A small contrastive audio-text model, trained from scratch: encoder width 128.
Rows from block 3 of the text encoder, named by matrix and row number. Rows with one number belong to one neuron. Each number is 128 + 24 x the weight over the matrix's rms, rounded and kept within 0 to 255. All counts start at 0.
# fc1: MLP up (text_encoder.blocks.3.mlp.fc1.weight, 768x192), inputs 96-191
# fc2: MLP down (text_encoder.blocks.3.mlp.fc2.weight, 192x768, transposed), outputs 96-191
fc1.395 [111  99 135 165 125 134 133 127 118 146 144 152 135 125 112 112 156 135 134 126 126 147 125 135 126 106 104 129 139 108 130 152 113 130 118 185 161 115 136 107 114  69  96 143 122 121 126  95 115 157 102 126 155 144 145 141 121 122 148 122 113  97 107 118 120 111 133  86 114 141 147  98 112 107 148 148 156 105 142 139 132 153 147 140 145 162 110 137 103 146 113 158 139 137 125 119]
fc1.396 [133 152 154 146 118 112 137 129 169 131 138 118 102 124 116 160  97 137 155 159 133 143 144 109 181  94 142 125 117  88 116 134 156 118 148 138  71 109 153 141 115 131 126  86 119 154  80 118 109 125 113 139 101  74 115 138 100 131 148 135  97 156 142 142 158 126 133 151 107 145 140 106  82 132 177 122 163 121 130 137 138 118  80 140 122 131 112 130 156 135 141 136 126 164 149 139]
fc1.397 [118 135  99 116  85  69  54 154 132 174 182 111 132 126 143 151 110  91 147  91 206 125 138 117 116 143  71 117 136 111 137 127 127 191 123 144  88 123 139 161 168  69  76 130 136 152 181 100 120 103  90 108 101 143 133 145 100 155 159 117 171 108 150  95  99 115 142 135 120 137  88 107 166  91 103 164 158 103 196 119 128 107 128 146 171 127 128 138 167 146 115 143 114 154 109 129]
fc1.398 [106 138 157 138 149 113 108 134 106 120  85 128 104 110 117 150 153 114  98 117 122 123 135 105 136 126 130 143  98  97 150 137 133 114  88 131 111 114 137 133 136 102 143  89 138 122 135 142 132 116 135 132  82 144 123 110 127 149 133 108 113 125 135 102 110  90 136 132 144 124 150 137 104 102 122 128 130 141 124 143 160 136 158 103 148 160 108 155 127 160 100 146  99 115 144 143]
fc1.399 [174 112 146 135 148 109 173 161 139 134 107 120 147 106 112  95 132 125 141 116 133 115 146 111 132 101  75 147 107 130 149 139 168 114 130 148 117 131 119 133 112 130  97 121 114 158 128 129 113 115  95 114 149 132  93 126 116  68 166 162 127 127 133  90 100 103 155 116 133 140 141 139  59  96 122 106 140 144 129 149 170 124 100 137 140 161  89 134  87 177 140  97  94 113 168 115]
fc1.400 [161  98 171 125 138 133 104 103  98  98 114 144 158 104 151 102 132 137  78 131 133  90 129 136 105 156 177  97 145 150 123 121 161 158 110 129 123 151 148 142 154 127 148 141 112 149 131 135 148 123 102 128 129 157 137 182 126 123 134 126 121 138 145 153 154  99 141 122 132 121 126 148 184 111 130 110 153 164 168 116 141 160  93 136 132  98  85 115 112 128 135 112 136 116 136 167]
fc1.401 [127 119 133 120  75 117 147 109 104 151 127 123 170 123 126  95 109 107 115 115 148 123 111 134 125 152 153 144 130 103  89 173 155  84 139 160 117 163 138 102 104 112 147  95 132 157 144 136 127 136 136 122 149  90 137 109 119 111 110 140 155 105 172 140 136 107 119 136 122  63 141 141 104 129 138 121 134 111 165 118 137 152 127  77 139 160 134 146 140 154 175 132 123 124 120 144]
fc1.402 [136 150 135 122 190  92 112 126 170 122 128 108 162 142 157 154  96  98 123 121 132 134 102 107 110 148 120 129 117 165 155 134 148 140 121 157 109 125 157  99 114 122 103  84 134 161 172 123 100  99 124 101 117 155 142 117 101 145 121  97 164 140 117 117 138  78 112 100 157 147 155 104 146  97 127 164 173 105 168 118 140 131 126 192 126 111 150 108 150  93 127 134 115 148 148 142]
fc1.403 [144 158 135 139 139 158 146 145  99 126 120 103 150 122 129 130 137 158 159  63 113 193 153 128  88 138 111  93 124 135 112 153 159  97  98 144 139 154 157 159 122  56  94 131 102 129 126 153 111 118  68 142 158 119  81 118 144 118 133 101 127 141 145 118 116 149 109 106  98 103 140 111 159 113 119 149 120 120 116 121 119 129 108 132 123  87 149 138 158  96 142 114 109 129 127 110]
fc1.404 [141 132 102 119 129 140 124 113 137  57 109  80 137 145 150 102 128 125 149  97 151 117 116  74  77 156 157 125 135 150 155 144 158 147  89 135 115 125 149 140 120 191 108  93  92 132  97 127 140 129 141 138  85 110 117 122 120 134 102 105 103  83 148 138 118  91 124 146 122  88 136 113 132 130 124 120 146 131 129 144 148 132 160 150 131 164 141 151 116 178 119  87 126 109 107 138]
fc1.405 [123 168 116 146 104 132 113 131 119 142 160 111  89 110 113 110  96 129 110 154 167 138 142 156 109 118 140 134 123 138 112 164 150 138 125  92 120 115 135 113 137 115 140 142 118  88  95 111 156 121 132 129 127 113 122 151 145 138 146 173 112  98 114 115 110 179 137 134 143  93 170 113  87 140 175 137 153 125 143 121 122 125 139 157 106 127 123 121 131 140 102  90 131  99 118 131]
fc1.406 [126 106 105 137 124  79 136  93 144 135 175 124 140 121 116 113 115 149 147 152 136 132 121  88  94 122 137 117 122 103 111 132 103 117 130 128 120 126 201 130 171 146 129 137 126  96 156 105 134  57 125 102 143 111 170 143  99 149 140 103  84 130 107 139 140 133 136 107 119 110 169 127 145 155 145 191 157 170 143 107 127 169 156 127  96 140 124  95 137 111  95 123 132 106 124  81]
fc1.407 [138 158  83 140 127 133 140  68 127 207 148 161  52 115 109 145 206 124 137 134  96 119 165 111  46 113 174 126  83 114 158 130  98 165 122 134 116 128 149 130 160 143 148 145 137 168 149 127 120 138 134 141 153 164  97 163 186 100 172  96 136  75 166 122  44  83 148 154 128 159 177 143 129 119 163 180 179 120 115 153  85 129 137 166 165  74  73 153 109 147 102 134 207 146 170 150]
fc1.408 [143 123 135 182 137 125 121 133 100  98 114 128 110 186 115 113 116 121 143 149 122 126 153 151 114 105 121 145 140 102 144 128 139 132 106 122 113 158 110 119 114 138 144 102 119 132 119 138  90 144  75 122 120  91 114 148 110 117 111  93 116 126 138 142 147 161 103 107 119 153 114 156 124  91 156 133 158 159 169 118  95  71 126 122 109 119 115 110 130 111 127 132 128 132  76  93]
fc1.409 [111 166 116 129 112 125 126  83 120 109  85 157 144 110 123 136 172 143 173 152 171  88 141  80 110 125 156 153  98 116 152 120 128 153 131 134 130  99  83 144 144 138 144 153 130  94 129 145 129 132  85  94  94 128 162 115 102 114 132  92 130 178 100  94 125 140 105 143 123 116 146 117 145  91 133 127 140 131 180 107 129 129 102 156  92 156 128 121  85 121 161 154  76 144 158 142]
fc1.410 [162 114 131 127 147 115 137 135  88  87 108 134 110 145 121 106 167 151 123 136 104 123 128 102  92  86 103 115 105 139 150 122 145  94 103 139 139 142 103 141 138  89 135 157  72 172  89 116  77 140 142 167  95 118 112 120 113 123 143 126 135 108 171 144  76 106 134 170 150 161 119 133 133 133 100 167  93 156 102 128  79 135 107 112 182 111 115 112 130 119 169 123  99 131 114  95]
fc1.411 [153 150 148  99 157 161 126 126 116 134 145 128  82 114 157 104 150 143 110 145 136 129 116 124 101 105 183 144 180 137 143 155 141 144  76 118 132 139  84 147  95 133 145 113 124 102 103 110 147 165 178 129 114 136  94 148 122  82 102 100 117 149  93 127 116 114 114 110 122 118  91  86 109 128 126 162 145 124 114 168 133 126 136 176 139 125 125 137 139 117 114 118 150 132 110  90]
fc2.395 [141 181 112 112 150 103 141 119 162 111 134 165 112 167 144 130 138  98 132 106 109  96 124 124 109 114 160  90 150  84 112 127 136  91 147 120  98 183 147 126 147 172 179 136 143 120 111  80 136 159 140 138  93 159 135 129 130 133 104 134 145 126  84  91 131 162  73 167 161 126 144 129 111 132 102  81 136 126  56 133 137 120 163 148 110 119 110 141  74 129 123 144 129 135 162 128]
fc2.396 [130 127 120 139 111 150 129 119 123 148 132 153 167 123 157 124  95 148 170 111 123  93 138 118 154 101 129 114 111 152 114 109 115 148 119 112 117  89 122 153 157 118 148 126 165 130 131 155 140 139 129  82 154 133 165  88 131 101  96 159 107 103 141 100 172 147 120 133 120 135 117 118 173 190 146 156  96 148 165 125 110  98 119 134  84  82 158 131  86  88  87 149 102 160  86 167]
fc2.397 [156 134 137  60 111 116 147  76  98 101 168 179 122 176 177  90 109 144 176 147 126  88  96 162  78 116 157 127 132  94 137 101 144 113 132 128 120 172 163 109  36 174 159 133 161  80 141 133 142 107 149 101 128 125 121 120 151 178 136 180 159  59 126 134 105 209  68 196 135 148 122 144  88 159 130 103  63 153 128 140  89 141 102 182 138 105 110 182 140  66 145  89 117 146 135 115]
fc2.398 [111 119 108 123 121 106 154 113 175 124 150 124 126 117  83 119 123 122 142 157 157 119 113  91 142  94 126 156 162 129 155 114 130  86 167 133 127 102 112 142 122 137 132 122 103 142 136  96  87 141 140 119 120 134 127 115 116 124 122 129 138 111 119 148 130  98 122 154 109 116 150 134 181 154 114 133  95 148 133 135 108  95 144 126 106 112 113 156 138 164 135 114 142 114 123 163]
fc2.399 [ 99 148 102 112 153 110 111  58 139  81 139 147 143 150 121  84  97 136 111 118  96 160 165 129 128 181 125 108 105 108 112 122 119 135 182 145 112 100 120 148 132 171  98 157 220  97 111 141 123 117 165 122 160 151 152  87 176  87 127 132 140 155 123 140 108 107 134 130 149 161  98 140 147 133 126  68 135 146 123 140 134 140 133 142 112 106 143  91 148 120 130 156 138 111 146  97]
fc2.400 [164 131 111 202  97 165 162 144  93 132 159  73 102 144 109 103 149  75  95  54 106 139  81 108 137 131 119 100  94 135  85  86 139 140 135 131 145 123 113 152 118 131  89 169 102 146 141 115 172 149 147 121 144 132 102 147 117 151 103 139 114 136 147 134  81 106 125 174  88 164  70 116 110 145 132 149 122 126 170 155 111 144  97 148 136 119 165 165 187 143  91 115 133 134 132 138]
fc2.401 [176 104 119 130 138  93 185 161 122 137 111  84 152 141 131 138 161 165 119 145 142 100 102 128 121 103  80  90  92 127 121 133 105 184 137 129 149 100 169 139 130 157 149 108  92 186  99 157 153 132 168 168 157 120  83 103 133 141  58  95 110 126  72 135 133 152 139 136 157 128 145 113 127 148 159  74  83  96  92  95 147 160 132 158  95 149 140 108 118 139 127 126 146 148 135 144]
fc2.402 [111 110  98 118 115 146 118 138 106  88 157 154 140 118 157 119 146  95 125 130 128 127 133 128 133 128 138 150 118 130 139 152 145 140 128 135 113 154 152 125 117 133 125 141 120 130 118 100 137 123 133 101  91 154 138 142 155 170 134 120 102 112 152 110  93 145 104 135 121 147 111 139  92 128  97 126 100 124 102 163 129 179 124 140 104 154 103 164 133 112 137 133 110 167 177  95]
fc2.403 [110  99 102 174 126  96 138 103 134  96 145 113 137 140 109 137 141 149 170 177 180  66 157 118 131 130 115 118 144 147 135 101 177 134 125 163 121 129 115 172  96 118  86 171 148 168  90  96 126 128 122 150 142 145  83  82 145 127 119 161 109 116 120 118 153 118 101 143 104 133  91 111 150 131  82 150 138 104 140 127 102 152 118 175 113 119 126 112  94 128 115 137 135 102 104 176]
fc2.404 [ 86 170  91  99 114 120 102 174 143 150 107 128 203 112 188 120 135 116 147 124  73 139 144 130  99  94 149 124 136 124 138  77  75  57 114 156 128 145  96 182 138 155 152 136 108 148 151 116 146 143 165  98  85 118  95 151 142 113 113 131  79 131 127 109 103 132 133 154 158 151 100  82 170 132 101 159 152 120 138 142 142 130 203  81  87  95 112 154 135 154 101 140 109 140 103 174]
fc2.405 [ 95  91 101 160 126 126 134 143 154 127 110 135 149 135  91  94 151  89 100 129 143 135 117 144 143 128  95 142 101 104 125 135 127 131 178 110 134 130 158 136 110 166 132 117 111 119 157 176  95 188 117 142 107 165 119  84 111 114 172 134 117 127 134 137 128 131 114 120 119 178  87  90 145 157 118 126 143 149 145 138  95 114 143 132 148 145 152 108 141 140  91 119 108 114 128 145]
fc2.406 [ 82 105 117 143 159 118 104 119 129 158 153 131 136 113 129 158 116 136 176 111 156  85 131  99 118 150 134 116  63 165 100 127 122 183 167 152 118 111 152 113  90 125 114 148 150 100 148 159 109 131 100 153 167 117 172  82 102 160  98 124 135  85 142 160 112 152 139 135 152 127 126 157 118 115 118  99 132 127 119  88 166 140 155 144 118 136 131 126 140 120 143 158 114 125  92 130]
fc2.407 [200 145   0 170  98 128 164  44 221 173 190 119  15  95  16 167 147 138 102  72 165 109 126 179 128  77 255  75  62 206  49 123  95 191 160 182  76 187 110  79 167 181 134 146 140 130 105 141  85 130  91 171 147  84 151 147 195  68  35 111 144  48 236   0  71 128  97 157 183 122  70 157 110 166 167 125 114 206 118  33  43  10  17 241 227 151 138 208  75  87  82  24 132 156 245 198]
fc2.408 [112 120 122 121  95 143 184 142 124 106 160 158 130 122 137 134 112 131  88 109 126 116  93 117  92  99  96 149 144 140 128 134 114 118 129 123 123  82 180 171 159 139 147 127 110 107 130 136 154 146 127 128 113 109 113 150 134 105 156 104  98 154 117 121 170 129 111  93  96 176 120 102 116 125 161 118 133 149  97 156 132 164 107 147 133 126 160 133 119  56 114 150 119 134 117 134]
fc2.409 [125 138 147 105 123  98 115 156 118 104 137 129 129 109 144 135 124 103 128 121 114 146 124 173  95 150 145 136 165 121 101 142 116 122 125 133 130 153  98 124 137 132 142 143 108 127 124 134 113  99 149 144 115 132 137  89 113 136 155 129 114 120 124 115 138 159 146 132 134 167 142 124 137 123  99 180 138 122 127 140 133 141 108 126 137 137 138 120 103  90 139 132 144 143 142 132]
fc2.410 [ 58 102  98 157 121 143  88 133 176 161 114 179  99 118 143 123 139 137 123 111 113 121 150 144 109 120 143 130 143 145 131 136 110 188 131  83  94 155 130 139 125 152 117 143 173 126 120 100 116 100 165 127 137 125 108 104 111  93 142 109  59 151 118 108 136 146 108 138 126 143 154 163 117 102 122 147  97 131 107 124 134 143 103 108 129 131 107 115 119 111 152 140 126 149 104 142]
fc2.411 [138 142 107 103 159 150 138 128 162 102 107  90 187 152 137 120 151 121 124 107 126 165  97 139 120 149 106 142 156 135 133 102 100 138  91 153 120  90 149 143 143 125 110 114 144 128 157  86  86 131 131 146 132 110 138 125 122 103  99  91 130  89 114  99 161 108 126 144 129 141 122 119 182 135 135 102  80 109 143 118 127 105 122 124 108 130 121 122 165 159 150 134 136 132 161  93]